config = dict(
    model='image classifier',
    dataset='made-up waving flags',
    arch='swin',
    norm='layernorm',
    parallel_block=True,
    kv_group_size=2,
    loss='cross_entropy',
    beta1=0.9,
    beta2=0.99,
    eps=1e-10,
    max_steps=14600,
    batch_size=64,
    decay_fraction=0.3,
    final_lr_fraction=0.01,
)
Rows from block 4, named by matrix and row number. Each number is 128 + 32 x the weight over the matrix's rms, rounded and kept within 0 to 255. All counts start at 0.
# q: window attention query (model.blocks.4.attn.q.weight, 192x192), inputs 0-95
q.17 [139 114 116 108 151 109 112 133 123 141 113 147 135 148 133 133 102 112 121 132 132 156 105 102 146 128 136 130 148  99 145 101 108 124 139 141 129 139 138 140 139 141 158 127 114 129 154 118 149 148 108 117 116 131 141 122 112 127 141 122 125 131 112 128 133 121 120 125 118 123 153 143  99 117 134 113 108 117  90 145 126 134 115 157 124 163  93 106 149 122 141 133 132 140 129 182]
q.18 [140 113 143 142 150 139 119 134 111 118 142 102 114 138 162 137 126 127 117 125 117 158 138 151 135 123 139 125 125 153 107 114 153 133 159 112 135 102 116 133 115 113 151 127 127 128 132 140 133  99 130 129 124 113 126 124 128 130  97 100 161 134 115 135 122 110 120 117 125 148 129 110 131 131 147 136 121 124 116 136 133 128 104 126 134 124 131 148 141 151 118 137 140 123 123 126]
q.19 [117 116 117 134 114 142 103 144 119 175 129 137 116 139 117 112 128  99 127 156 112 129 135 125 147 109 124 128 118 139 124 145 144 118 146 152  97 137 130 146 136 122 118 110 121 125  88 123 114 115 137 130 142 135 120 129 139 123 139 145 131 131 126 144 105 123 130 139 158 137 139 109 130 101  91 149 128 119 145 132 141 126 136 149 118 154 129 142 102 123 113 141 104 156 133 155]
q.20 [134 125 134 125 175 137 103 116 139 111 131 154 133 108 121 130 157 141 135 113 159 123 140 135 123 139 137 127 125 124 109 125 136 127 105 132 116 117 107 125 125 138 137 109 123 146 126 138 111 181 124 142 130 128 119 138 106 141 137 142 100  96 135 160 156 160 122 150 110 139 116 150 132 124 137 132 123 124 131 128 134 128 122 117 124  93 113 149 125 127 138 123 134 141 120 126]
q.21 [112 120 108 115 149 127 136 108 150 101 157 136 130 110 121 130 137 151 132 118 138 145 128 132 121 147 112 147 123 136 141 143 129 134 105 123 105 126 135 114 149 132 135 121 135 145 128 112 156 121 127 120 136 160 118 114 127 123 148 130 114 139 130 110 143 151 121 176 123 113 144 146 140 151 126 118 152 125 114 116 106 119  99 116 108 150 126 125 112  90 115 118 141  80 129  79]
q.22 [118 144 158 136 139 138 130 113 105 106 153 109 128 157 147 147 139 119 113 164 129 113 150 143  97 170 108 107  89 152 117 110 132 133 139 132 103 124 145 129 115 143 119 136 139 146 122 132 126  75 126 129 143 140 122 138 133 126  85  93 138 145 132  98 137  97 158 117 151 146 124 121 158 155 165 158 136 162 121 119 135 128  90 105 134 122 143 177 138 129 123 101 101  50 145 102]
q.23 [128 154 146 125 116 118 139 113 120 122 123 117 139 149 130 135 145 105 148 158 125 103 116 136 131 118 143 117 122 139 123 154 137 113 147 123 152 128 114 146 116 138  89 121 121 135 115 134 109 145 136 155 122 119 101 105 117 146 114 136 123 121 160 122 113 143 134 111 129 132 121 118 133 125 113 131 137 155 152 148 131 144 138 113 137  84 132 161 124 147 144 143 113 160 129 113]
q.24 [133 157 119 113  80 107 152 120 132 135 137 132 127 129 110 134 129 109 111 112 140  94 118 100 139 109 138 119 130 118 154 183 103 124 119 130 133 132 128 124 149 118  94 122 133 143 132 131 112 148 118 138 125 135 148 122 155 153 147 174 133 132 132 122  99 128 112 116 125 115 124 114 114 103 111 111 123 137 148 147 117 135 166 150 140 115 115 143 128 147 154 119 135 146 116 127]
q.25 [130 104 101 120 119 148 136 126 151 132 121 122 142 100 141 102  97 164 142 112 136 146 132 139 130  93 124 174 159 110 127 112 135 144 111 143 137 107 120 109 140 134 170 116 136 141 135 126 117 180 137 102 125 117 119 132 108 131 159 140 108 125 127 153 127 166 104 131  98 126 132 146 138 111 124 101 117 123 146 118 132 151 128 124 110 123 134  97 136 118  98 129 140 135 115 131]
q.26 [144 138 108 118 124 126 134 139 124 145  83 134 148 145 120 112  98 127 118 134 137 120 135 106 149 101 123 127 173 118 158 150 105 132 136 154 151 145 136 143 129 132 118 133 122 122 134 121 120 145 114 104 146 141 163 136 156 145 154 153 118 122 129 137  82 116 110 109 152 132 116 107 124 113 122 111 123 109 168 137 168 144 139 143 145 131  94 154 129 129  89 141 113 138 140 135]
q.27 [129 107 123 118 150  97  95 134 126 134 135 141 152 109 142 118 137 118 109 140 119 138  85 127 164  72 150 161 154 126 114 153 134 101 169 145 117 155  99 135 127 119 133  96 127 142 133 112 150 159 112 141 122 117  95 123 145 139 132 106 107 121 135 174 113 148 133 141  97 117 135 113 123 151 132 128 133  97 127 143 149 144 126 145 104 134 108 119 131 149 113 138 155 148 116 131]
q.28 [129 132 129 104 123  91 119 116 133 130  82 112 121 108 125 143 121 126 100 120 108 125 137 125 121 142 129 114 131 123 146 134 121 154 161 118 147 135 136 151 127 132 131 116 117 133 167 113 118 122 115 106 157 106 142 117 142 154 114 119 142 153 133  94 126 115 162 108 119 117 129 136 146 129 145 120 124 149 115 151 143 136 144 122 132 136 112 163 133 140 126 126 121  92 126 148]
q.29 [137 142 151 128 159 171  90 121 116 110 167 118 136 134 152 135 115 130 129 147 145 150 122 125 108 172 122 104 117 112 119  82 139 135 122 153 112 111 150 114 133 132 151 130 133 125 138 152 110  78 123 118 102 135 134 120 124 120 121 106 138 126 108 104 154 120 151 112 128 135 114 107 158 146 153 164 122 136 106 119 129 139  95 104 139 125 117 126 139 112 134 128  85  87 129 140]
q.30 [145 162 113 116 160 139 146 118 113  95 111  97 130 149 122 136 153 152 151 124 138 105 153 118  93 105 135 100 147 132  94 127 125 129 128 125 163 121 115 153 128 117  88 146 120 113 109 112 123 139 119 146 136 166 126 133 100 140 131 150 111 149 162 149 105 153 117 133 142 137 115 133 100 134 116 125 134 113 134 138 150 132 150 129 131 115 136 173 123 147 101 127 108 130 127 110]
q.31 [128 129 142 143 143 139 141 126 122 123 143 117 120 164 127 130 139 122 133 119 109 134 148 131  99 131 126  85 118 139 127 157 126 105 125 129 111 131 129 125 123 113  97 156 144 144  66 116 127  89 139 152 143 152 135 135 114 118 114 139 156 118 139 147  98 121 115 141 138 120 150 120  87 135 109 126 144 132 150 119 110 119 124 147 138 147 125 125  94 115 127 127 119 121 138 117]
q.32 [120 136 122 120  95 126 150 119 134 138 112 119 118 133 107 116 143 124 152 114 129  80 129 119 109 120 124 103 123 116 133 124 120 123  91 139 155 131 135 149 119 121 109 159 111  93 122 129 114 146 148 136 146 111 137 112 102 130 135 154 127 119 144 123 113 152 121 128 115 128 117 150 140  70 107 104 114 154 140 123 124 127 159 145 132 106 159 125 122 137 131 148  81 142 118 146]
q.33 [139 111  98 112 118  94 133 126 146 141 110 148 116 135 124 136 132 111 115 104 118 140 110 126 167  88 163 166 137 132 139 147 134 132 158 102 144 120 109 132 146 126 159 108 118 131 151 125 123 167 127 136 111 126 121 140 163 148 143 139 142 149 113 125 133 126 105 132 118 137 145 127 114 120 135  98 113 101 120 153 112 106 136 157 135 114 108 109 156 161 150 146 176 178 118 111]
q.34 [145 101 118 111 146 110 119 128 111 146  95 144 142 108 119  91 107  92  98 137 114 147 108 131 137 101 114 137 144 102 132 144  92 120 133 142 118 157 109 173 119 156 134 104 133 145  97 118  99 176 128 130 163 120 119 127 165 150 187 134 102 130 125 169  94 136  96 148 166  91 184 120 124  99 116  89 137 111 157 145 183 140 153 155 107 129  85 128 135 126 114 169 146 172 145 173]
q.35 [102 113 113 133 114 167 134 140 130 117 142 111 109 154 162 112 113 150 126 150 118 167 148 136 133 133  67 131 132 133 126 115 141 131 122 120  85 121 132 117 155 125 132 165 151 131  99 121 150  58 134  99 123 150 136 139 123 100  98 126 154 131 120  75 123 123 111 127 165 121 133 132 133 129 118 123 134 112 136 126 131 114  94 136 129 132 139 122  95 104 118 116 114  83 143 117]
q.36 [104 103  96 135 144  82 128 148 144 142 103 120 126 146 116 175 158 151 156  97 117 112 141 136 123 113 125 124 142 122 105 119 144 114 152 112 140 152 112 138 135 121 114 137 126 122 118  86 146 146 126 147 159 133  95 114  95 136 142 160 124 129 135 144 123 199 117 156 106 110 128 165  99 113 114 119 150 140  94 148 119 103 134 160  89 162 129  86 108 106 142 158 134 153 125 129]
q.37 [144 150 143 124 134 127 144  82 130 172 107 124 128 115 160  87  93  94  85 149 124 136 123 124 117 107  94  97 127 128 166 173  82 105 141 154 138 149 131 156 105 134 116  92 126 164 106 141  92 111 156 123 161 115 124 127 165 136 134 147 133 126 140 149  72 113 142 103 156 105 135  89 142 129 130 121 125 143 194 131 161 160 143 135 150 125  96 143 151 127 115 112 122 118 145 139]
q.38 [144 133 114 113 112 101 140 128 125 124  86 128 121 138 118 151 139 102 107 110 111 147 124 127 154 103 148 154 146 148 124 161 132 125 161 125 132 140 117 145 116 144 121 119 117 109 144 129 129 164 149 145 138 128 119 118 137 164 122 126 113 168 134 107 137 117 114 126 141 122 150 132 134 145 144 109 137 102 128 158 151 126 144 137 124 113 141 153 124 175 137 135 140 143 121 117]
q.39 [127 128 107 117 129 110  94 121 134 110  98 110 155 105 132 167 137 153 151 117 138 141 131 126 133 131 128 149 130 104 112  70 133 121 135 154 134 126 123 143 138 137 153 125 133 112 152 135 122 157 122 113 136 135 102 117 109 125 125 124  98 147 132 115 148 165 125 132 120 127 143 155 150 148 119 121 139 122  95 145 141 136 149 119  88 140 137 115 151 125 159 133 110 114 124 133]
q.40 [135 127 135 112 111 152 136 136 117 110 107 110 112 115 164 122 109 148 130 125 134 140 136 131 122 157 128 145 125 129 143  99 125 163  99 125 141 113 129 114 123 144 156 133 137 111 150 144 107 135 127 113 119 129 165 126 118 127 117 118 133 151 120 113 149 104 117 105 139 116 110 124 140 122 155 119 114 133 123 129 129 128 121 108 145 133 141 112 122 117 130 114 130 117 113 128]
q.41 [113 151 111 112 107 122 146 114 133 129 103 117 127  98 119  99 127 145 135 105 126 118 138 107 129 149  99 134 122  98 142 124 127 162  84 114 144 151 140 120 163 136 132 135 131 116 129 126 115 114 119 103 162 138 147 131 153 130 148 150 135 100 130 104 109 136 116 140 131 115 119 128 132 117 131 104 139 139 147 102 109 125 129 115 133 132 134 123 131 111 106 127 116 108 118 102]
q.42 [115  99 146 147 159 107 140 129 137 102 130 111 120 142 144 149 173 154 138  97 122  97 160 162 111 112 128 135 143 168  94 145 146 140 148 123 128 106  94 130 109  97  98 126 127 129  98 122 157 141 147 153 138 127  89 127  98 139  95 133 122 142 172 134 156 167 163 139 113 147 121 151 113 151 129 146 139 115  95 122 110 116 113 124  94 133 153 139 103 134  99 115 135 107 128 120]
q.43 [131 122 145 106 153  98 116 102 111 145 140 120 158 113 142 138 154 126 144 134 140  83 111 136 145  84 143 114 145 141 113 155 122  92 148 122 151 136  99 129 110 125 108 114 123 147 116 124 117 180 126 157 125 123  85 122 126 142 154 125  99 118 153 175 101 161 133 148 103 123 128 132  89 132 113 117 121 142 138 122 134 170 162 131 114 129 124 134 138 131 108 144 140 163 123 110]
q.44 [107 114 125 133 107 137 131 125 113 121 127 125 146 162 107 150 126 128 154 129 134 154 133 142 103 171 116 120 101 101 129  67 119 125 116 135 118 147 149 124 141 148 129 142 153 113 123 120 130  88 131 116 119 169 130 122 116 112 139 133 124 166 128 111 145 103 130 158 161 122 169 141 108 129 121 129 158 136 114 129 113 103 115 126 124 154 144  92  99 113 159 126  98 110 135 100]
q.45 [126 126 138 125 155 178  98 133 114 152 137 113 149 111 131 113  90 137 126 137 153 132 126 126 128 125 123 108 140 118 105  87 125 132 127 148 121 129 138 104 120 118 128 122 138 122 124 138 144 137 136 117 135 122 136 133 108  94 131 112 119 111 119 142 128 137 152 121 133 135  98 139 147 135 140 145 114 129 140 111 146 144 110 115 119 125 119 130 131 111 102 133  91 102 137 156]
q.46 [118 139 128  96 111 123 138 128 123 114 137 106 127 101 132 130 137 148 148 115 120 137 142 141 124 156 102 128 120 132 147 117 138 134  92 130 124 129 130 112 146 109 130 139 117 115 127 110 127 137 165 128 121 143 110 119  86 113 139 126 131 150 128  97 162 118 135 154 133 125 148 157 141 126 129 120 137 135 112 107 119 115 137 112 116 143 162 105 115 110 133 132 139  99 133 106]
q.47 [122 123 137 144 177 116 128 131 150 145 143 137  92 160 128 107 130 106 101 133  98 121 142 123 134 126 119  98 100 133 125 153 117 134 143 100 103 115 136 120 115 104 127 143 125 150  90 117 152  94 110 115 146 119 158 155 130 127 112 114 143 120 137 142 106  91 135 100 121 127 108 106 105 113 163 150 114 139 124 124 133 122 107 143 150 167 101 176 121 111 113 125 145 101 141 161]
q.48 [ 48 102 195 134 158 159  82 182 183 142 171  95 130 101  99 158 122  85 127  94 155 148 141 155 153  71 160 193 167 158 133 212 169 137 163 101 169  73 168 161  58 157 171 156 126  76 212 240 147  89 149  57 122 114  75 212 193 116  40  49  66 171  93 153 111 129 134 142  71 124 105 115 162 182 120 191 209  78 167 139  46 156 121  70  63  97 122 136 128 166 146   3 143 132  98 100]
q.49 [129  95 142 120 115 159 109 127 129 149 153  94 110 106 151  95 112 112 144 121 135 115 120 141 157 136 115 105 194 105 140 141 142 153 108  99 135 112  98  82 116 106 134 140 113 139 137 130 167 136 149 124 144  93 120 119  90 122 112  83 144 117 113 122 127 124 141 115 103 144 112 129 128 135 156 157 101 121 115 138 131 135 134  91 149 141 166 117 132 124 131 145 146 121 146 171]
q.50 [117 139 126 131 114 106 102 138 141 120 123 139 123 100  91 151 149 118 134 110 140 117 123 134 113 123 138 108 145 130 119 158 149 109 120 145 128 120 127 133 117 127 105 151 141  96 143 132 136 145 156 129 113 144 115 147 143 121 116 134 112 141 143 157 126 144 109 122 130 125 108 141 137 149 104 158 151 126 108 120 145  96 136 106 103 131 150 123  74 128 146 107 107 148 105 183]
q.51 [109 125 133 170 118 124 153 120 130 166 120 107 123 117 150  99 102 131 130 133  98 125 119 151 139 123 100 145 143 129 114 152 119 126  84 117 106 131 133 119 116  91  91 107 146 146 116 109 100 115 125 131 170 136 109 117 128 111 133 132 143 128 133 139  92 126  93 139 114 112 123 112 141 124 141  88 106 140 165 132 145 143 159 136 123 121 149 138 105 121 104 110 140 134 145 102]
q.52 [145 186 150 121 103 147 115  90 116 123 139 133 116  73 157 159 105 139 127  91 142 104 117  63 137 148 162 119 186 151 123 143 116 114 128 117 137 140 129 113 165 140 116 124 128 107 180 112 157 125 104 139  96 146 159 113 111 114 169 159 129 132 111 152 126 114 115 118 102 125 144 112  87 189 126 132 131  74 148 145 143  90 144 115 142 134 128 130 158 111  98 137 107 154 120  85]
q.53 [ 99  92 118 105 138 141 121 136 154 154 130 110 125 123 136  82 136  80 139 142 105 122 132 161 121 152  93  88 135 112 166 160 151 166 149  95  96 148 105  94 121 141 110 125 118 162  90 116 164 100 153 147 169  84  76 107 109 101  99 123 167 119  95  87 108 132 164 146  99  91 161 148 138 134 118 137 102 133 144 135 101 160 108 141 130 161 113  49 144 129 175 138 148  82 152 140]
q.54 [123  97 123 130 111 123 142 146 130 130 143 116 153 150 126 138 143 150 141 134 153 113 156 167 129 115 109 135 132 127 126  92 141 123 106 131 150 122 136 108 122  83 144 157 115 135 135 155 131 145 152 114 145 118  88 123  95 114 100  81 117 115 131 131 145 157 171 116 104 158  60 129 151 115 129 145 119 188  81 110 119 112 109 103 102 137 148 122  92 125 166 114 118 104 124 156]
q.55 [115 134 108 131  92 121 162 126 139 135 109 131 144 136 120 122 118 150 135 137 138 123 144 137 117 109  96 131 115  97 148 122 107  93 107 152 133 144 147 147 118  97  96 131 149 121 134 115 127 138 126 136 114 113 123 150 135 107 127 153  99 103 138 154 100 133 125 134 153 117 130 126 141 137 109 111 143 107 143 123 125 123 126 124 111 138 150 135 127 127 100 104 120 146 126 158]
q.56 [ 69  83 152 136 214 175 138 182 199 158 138 143 142 109  93 104 101  38 120  99 122 185 101 165 132 107 152 192 116 137 137 215 155 152 158  97 107  86 131 124  65 145 122 108 129 179 150 238 141 125 178  72 157 100  79 193 185 126  75  60  84 207  97 130 114 110 118 179  91 110 140  90 157 135 109 136 172  86 136 170  88 172  74 120  92 131  88 115 148 164 161  15 193  90  76  98]
q.57 [128  86 117 112 137 106 109 128 123 132 161 113 146 144 118 125 153 109 104 152 142 148 141 151 143 129 115 131 133 166 134 132 168 152 185 131 115 142 105 153 125 155 116 141 121 147 129 142 180  70 156 123 109 120  70 142 129 109 116  99 141 106 126  86 121  98 160 128 114 120 150 143 165 156 121 168 123 165 108 104  83 135 102 115 131 155 127  98 131 130 166 100 122  92 115 141]
q.58 [ 86 111 106 130  84 147 116 144 141 164 161 138 110 111 139 140 125  90 117 150 131 129 136 149 133 141  83 120 121 142 133 131 162 138 144 133 125 126 117 120 114 133 142 154 111 159 142 145 165 115 166 126 135  87  82 111 109  81 107 140 128 115  99  98 136 117 187 123 138 137 110 124 150 113 125 149 134 159 124 127  75 130  61 131 127 151 128  65 141 101 140 120 124  74 154 141]
q.59 [149 116 154 143 152 167 139 136 138 136 131 169  91 105 103 104  93 100 124 106  96 133 103  82 127 109 139 138 156 142 134 133 113 110 105 137 109 124 142 159 137 135  81 104 136 128 134 105 114 144  99 136 117 158 155 130 139 123 176 144 142 141 103 177 122  91  59 163 165 150 153  90 130 139  91  90 165  78 163 168 203  95 151 165 163 134 112 133 141 119  93 142 153 166 132 122]
q.60 [140 170 135 136 127 130 116 120 137 109 138 133 136  83 143 180 107 132 126  88 124 103 116 127 156 134 167 159 156 169 101 171 141 130 148  86 136 137 121 125 148 155 114  84 152 124 179 113 109 148 119 136 119 162 121 122 157 144 137 129 136 144  99 154 138 136 100 131  86 117 149 130 117 184 123 132 139 104 176 130 143 100 161 129 126  98 124 144 155 120 106 141 125 139 118  63]
q.61 [137 162 144 105 139 138 116 133 135 138 123 118 134 105 123 131  95 100 140 114 131 109 122 117 157 137 144 126 175 129 123 156 121 127 151 103 122 124 122 104 105 133 135 133 119 127 158 121 134 169 148 123 121  95 134 124 120 139 117 124 128 128 117 143 131 120 146 106 107 151 103 125 122 146 137 145 100 100 144 127 106 154 140  98 148  82 124  95 175 137 134 149 150 125 123 115]
q.62 [123 121 134 132 141 154 145 140 121 119 116 142  80 143 117 146 104 102 128 136 103 153 114 117 116  93 130 155  91 133 135  90 118 102  95 171 114 116 154 156 101 120 137 136 143 122 123 118 118 153 107 134 133 128 157 150 132 130 127 142 126 157 134 151 163 130  87 151 175 143 124 101 129  74  93 116 156 128 117 152 158 126 122 170 125 126 120 110 124 133 136 116 151 164 132 132]
q.63 [133 126 124 122 133 146 141 141 108 111 139 149 145 137 144 151 123 139 110 146 138 131 101 150 140 102 128 153 100 139  91  80 145 126 127 145 140  99 138 127 101  93 158 144 132 147 143 128 117 157  96 127 131 137 112 115 123 128 141 122 115 121 142 116 170 141 122 104 126 153  86 107 121  86 144 116 133 177 108 142 132 115 103 135 114  95 139 117 119 136 134 128 145 125 157 111]
q.64 [104  72 131 144 147 161 156 139 172 171 121 143  75 102  77  57  92  72 116 129  75 133 108 142 141  69 111 134 143 137 146 180 117 128  90 122 120 129 116 158 114  89  86 108 148 123 127 112 133 134 127 146 146 113 117 152 146  99 127 123 133 123 114 164 117 110  62 180 165 143 137 106 163 125  90 103 140  85 152 139 177 143 168 165 146 130 144 129 125 134 114 115 193 165 149 167]
q.65 [132  89 142 114 129 123 116 151 120 111 149 134 151 150  99 157 160 113 116 170 151 140 124 148  97 148 116 147  54 133  98  91 160 141 145 133 128 124 138 124 115 137 114 129 122 157 111 124 135 111 162 138 146 116  81 128 123 111 137 122 110 135 157 109 162 127 183 130 146 145 112 123 159 102 116 139 114 208  91 125 130 120  99 112 114 118 145  80 103 134 181 123 122  86 131 153]
q.66 [148 136 153  97 133 155 107 128 108 129 120 122  92  94 124 122 124 108 131 121 107 135 102  98 145 147 158  96 152 153 142 136 110 130 122 138 132 133 138 120 118 168 127 119 117 114 128 117 118 135 135 157 106 124 169 111 132 124 140 153 144 141 122 149 134 120 112 124 156 121 135 107 109 133 100 135 152  89 148 159 198 118 149 164 124 115 122 109 142 137  83 148 108 148 131 147]
q.67 [155 117 145 112 135 162 107 137 135 150 122 103 141 133 113 103 146 115 156 135 143 134 138  98 115 193 140  89 112 105 151 116 116 150 115 130  87 128 137 112 139 142 118 131 102 128  97 103 135 114 180 139 143 135 146 101 102 124 163 144 126 132 118 138 100 108 130 123 156 104 153 131 141 118  95 127 119 155 132 125 153 143 144 128 157 150 137 101 112 126 127 137 103 120 126 158]
q.68 [ 94 128 107 124 108 104 130 136 137 101 157 115 163 149 129 163 133 141 150 153 142 112 146 177 126 124 136 145 104 149 137 156 181 124 166 119 118 123 113 115 114 133 147 147 135 132 148 151 141 105 143 142 115 115  80 130 126 129  88 115 119 108 104  73 138 141 164 104  88 142 117 143 139 134 154 153 132 183 153 104  49 149 105 114 128 115 126 108 135 138 182 108  97 117 118 100]
q.69 [133 141 114 147 135  92 136 130 125 114 109 148 127 140 124 125 134 127 115 127 119 146 136 118 131 132 131 125  94  98 136  94 111 124 101 136  84 125 144  93 123 133 137 128 104 137  78 124 127 178 104 103 147 121 168 132 133 127 150 133 137 131 129  86 147 133 116 113 153 125 128 129 100  96 166 104 120 143 122 151 116 127 118 151 143 120  62 133 149 120 118 143 130 126 130  90]
q.70 [138 158 146 120 105 152 120 109 150 130 131 150  97 114 122 153 100 138 138 121 143 113 125  80 125 115 125 126 137 107 138 108 104 102  74 147 135 137 150 112 133 145 118 146 131 120 138 121 120 159 108 130 104 123 168 125 127 121 154 148 113 112 100 163 125 139 103 148 144 140 139 107 104 132  96 126 146  74 137 144 153 105 169 126 131 145 120 140 155 110  95 146 117 160 111 148]
q.71 [136 136 115 130  72 136 139 107 142 136 164  95 126 107 157 124 124 155 154 122 163 105 146 168 134 147 114 125 144 144 167 177 151 154 119  91 141 121  93  80 157 132 128 119 115 139 144 135 156  97 147 131 112 120 116 115  96  93 106 111 148 110  85 101 131 124 154 115  76 123 131 140 127 147 146 139 101 102 120 113 100 140 104 101 132 168 160 135 144 109 111 134 116 140 135 119]
q.72 [106 105  83 132 147 102 155 123 151 121 116  88 142 167 145 111 123 133 133 122 108 141 142 158 134 111 143 137 142 143 123 143 146 122 163  95 151 145 106 141 112 112 115 118 143 139  67 134 133 120 129 141 152 123 108 135 132 140  92 117 161 121 138  99  95 150 126 118  93 120 115 140 132 107 150  98 111 164 115 126 108 155 103 149 113 134  94 133 123 126 110 136 137 133 139 102]
q.73 [137  92 114 132 139 117 136 128 109 114 148 129 152 131 133 115 149 152 117 143 119  99 112 164 142 154 128 136 104 173 116 131 123 145 160 118 117 123 111 144 126 136 138  98 126 146 126 129  97 127 146 125 148 149  86 127 147 139 118  97 123 134 144 117 119 139 138 113 139 126 116 118 136 111 137 116 111 184 143 109 134 130 120 116 118  93 133 133 110 149 156 116 123 127 130 124]
q.74 [117  94 105 133 131 124 145 140 145 140 119 146 147 136 123 107 108 125 144 140 108 129 126 170 129 132 118 129 108 159 138 140 145 115 158 126 104 148 127 152 131 128 104 110 148 149 117 131 133 128 153 130 136 134  93 134 144 124 117 135 141 142 133 123  89 118 138 159 131 134 140 132 168 141 119 137 121 158 157 122 113 149 133 144 120 135 125 107 105 133 135 104 149 103 134 116]
q.75 [139 124 132 115 142 100  90 165 135 127  87  88 142 142 100 104 155  79 143 145 128 140 134 122 115 190 141  81  87 124 145 126 133 154 171  99  83 136  99  93 113 158 128 134 118 147  51  98 145 103 172 154 158  90 130 102  91 139 102 167 140 158 119  97 134 153 193 115 148 100 122 144 104  73 145 132  97 168 125 138 113 141 122 147 147 119 103  85 117 153 158 150 106  98 124 168]
q.76 [130 107 104 125 151 128 154 155 123 122  76 159 104 146 117 115 119 104  77 171  86 163 120 125 109 106  94 124  87  99 106  80  99 136 112 163 130 129 133 152 122 106 111 125 145 161 100 126 108 150 122 147 157 113 132 133 156 141 162 158 131 115 163 122 135 119 104 144 190 119 117 107 149  72 123  81 125 135 127 131 190 125 126 177 134 121 118 124 102 149 110 136 154 118 148 173]
q.77 [147 215 158 124 102 114  89 104  96  95 150 118 145 149 141 198 115 174 138 124 167  96 120 103 139 136 145 127 121 104 106  84 115  91 113 159 170 116 167  89 139 153 163 158 135  98 181 144 121 153 102 116 100 152 157 134 114 152 121 128 106 112 110 143 146 155 157  67 118 146  98 118 107 123 131 164 151 135 124 117 111 109 124  81 130  78 135 139 142 141 124 124  63 123 115  93]
q.78 [119 120 109 144  90 130 135 117 148 182 129 133 109 121 141  90 133 109 121 136 129 136 126 121 134 119  72 119 140 115 165 146 121 148 122 150 102 139 129 138 145 118 100 112 124 131 122 132 141  79 137 104 135 116 110 138 156  76 146 111 131 111  99 136 102  81 126 160 150 132 130 132 143 147 116 113 126  82 154 123 142 136 121 113 142 192 147 119 143  96 113 110 138 105 150 127]
q.79 [151 138 106 112 123 123 107 120 126 127 136 134  94 129 119 111 134 106 141 111 109 145 150  97 108 163 135  82 158 134 168 150 107 138 112 129  83 139 120 108 144 157  95 111 107 112 112 102 150 131 131 136 119 142 138 129 116 123 137 146 157 150 111 127 134  96  99 143 135 127 176 144 125 144 132 128 131 102 135 152 140 128 130 152 141 185  98 147 123  96  74 121 146 131 131 131]
q.80 [142 106 130 169 116 128 156 121 103 119 137 132 118 113 132 111 130 139  84 138 127 137 128 116 143  69 141 139 149 124 120 115 102 127  99 154 144 133 131 167 119  84 109 110 146 118 147 134 108 124 117 104 148 161 154 168 161 115 142  98 108 136 179 156 106  98  92 139 153 127 102 121 117 109 145 116 128 125 127 137 198 128 161 123 112 141 149 186  65 125  93 121 137 143 135 129]
q.81 [132  95 126 119 157 156 139 147 122 131 125 126  96 118 145  93 156  82 130 140  87 153 134 159  99 158 130 124 102 129 143 161 151 188 138  92 100 125 100 112 128 127 122 120 108 176  90 107 138  83 150 161 180 102 117 118 102 112  99 116 177 148 117  90 158  90 135 132 119 103 143 117 131 102 143 121  96 144 104 151 135 143  80 171 149 144 142  83 137 141 151 161 178 131 144 135]
q.82 [151 114  82 111 102 107 149 119 111 122 114 113 142 146 137  84 168 133 129 152 103  89 131 182 135 180  66  69 100 135 125  89 124 153 111 114 100 162  80  84 155 119 117 108 132 169  54  65 139 155 165 195 158 104  86  68  80 130 147 150 162 113 163 102 140 163 166 128 179  73 147 160 143  81 139 109  85 203 100 134 164 126 117 156 136 136 146  72  98 120 137 181 110  89 157 169]
q.83 [144 144 137 109 129 117 136 109 141 137 125 151 104 119 115 120  92 148 149 101 108 121 116  91 130 141 115 127 122 105 135 137 105 106  80 112 138 121 140 121 145 142 152 132 126 103 151 112 144 162 106 126 128 135 158 131 121 150 157 124 127 127 110 162 128 115  78 164 135 154 159 119 136 184  96  96 139  73 134 121 141 108 177 125 152 105 126 137 143 129 115 149 145 145 112  99]
q.84 [134  76 106 127 121 113 120 137 102 131  91 145 105 136  98 106 165  69  99 161  98 162 146 101  60 143 133 102  70 120 136 107 135 161 101 146  64 157 157 157 127 125  92 130 127 141  96 100 121  58 144 134 139 161 149 129 150 109 167 151 153 140 131 113 133 117  86 158 214 105 167 123 124  57 125 101 117 140 109 129 183 131 139 173 152 165 143 129  71 118 162 157 148 156 133 193]
q.85 [173 175 100 104 118  91 158  91 115 117  98 131 171 152 147 105 129 158 151 116 119 112 144 103 141 165 122  92 122 129 159  76  49  96 120 137 102 134 103  95 167 109 128 103 127 136  53  87 107 235 145 162 130 120 134  83  77 165 144 182 152 131 171 130 130 139 169 124 138 112 109 129 123 139 149  95  97 156 122 140 138 130 134 139 143 134 116 140 125 151  53 169  89  97 119 109]
q.86 [151 107 144 102 151 154 142 141 158 154 112 133  74 106 140  81 145  49 129 142  92 156 115 136 104 132 107 103 124 105 167 138 126 168  84 138 102 116  98  99 106 116 126 131 103 167 101 115 137 131 172 167 180  67 125  98 101 103 120 130 167 125 138 107 163  82 125 140 150 128 128  95 127  66 141 117 102 119  99 168 161 155  95 157 163 169 132  89 136 125 145 117 207 121 161 159]
q.87 [138  95 129 134 140 134 144 130  92 113 141 152 133 130 119 132 153 131  90 163 139 130 122 128 114 124 111 140  65 109 102  75 124 144  90 162 111 114 129 133 108 124 145 128 118 137 111 128 116 125 146  98 136 140 108 136 152 121 146  98 102 125 170 113 162 131 159 110 186 143  87 110 143  63 131 121 123 181 104 114 158 118 114 116 132 103 158 132 104 148 173 112 121 115 139 171]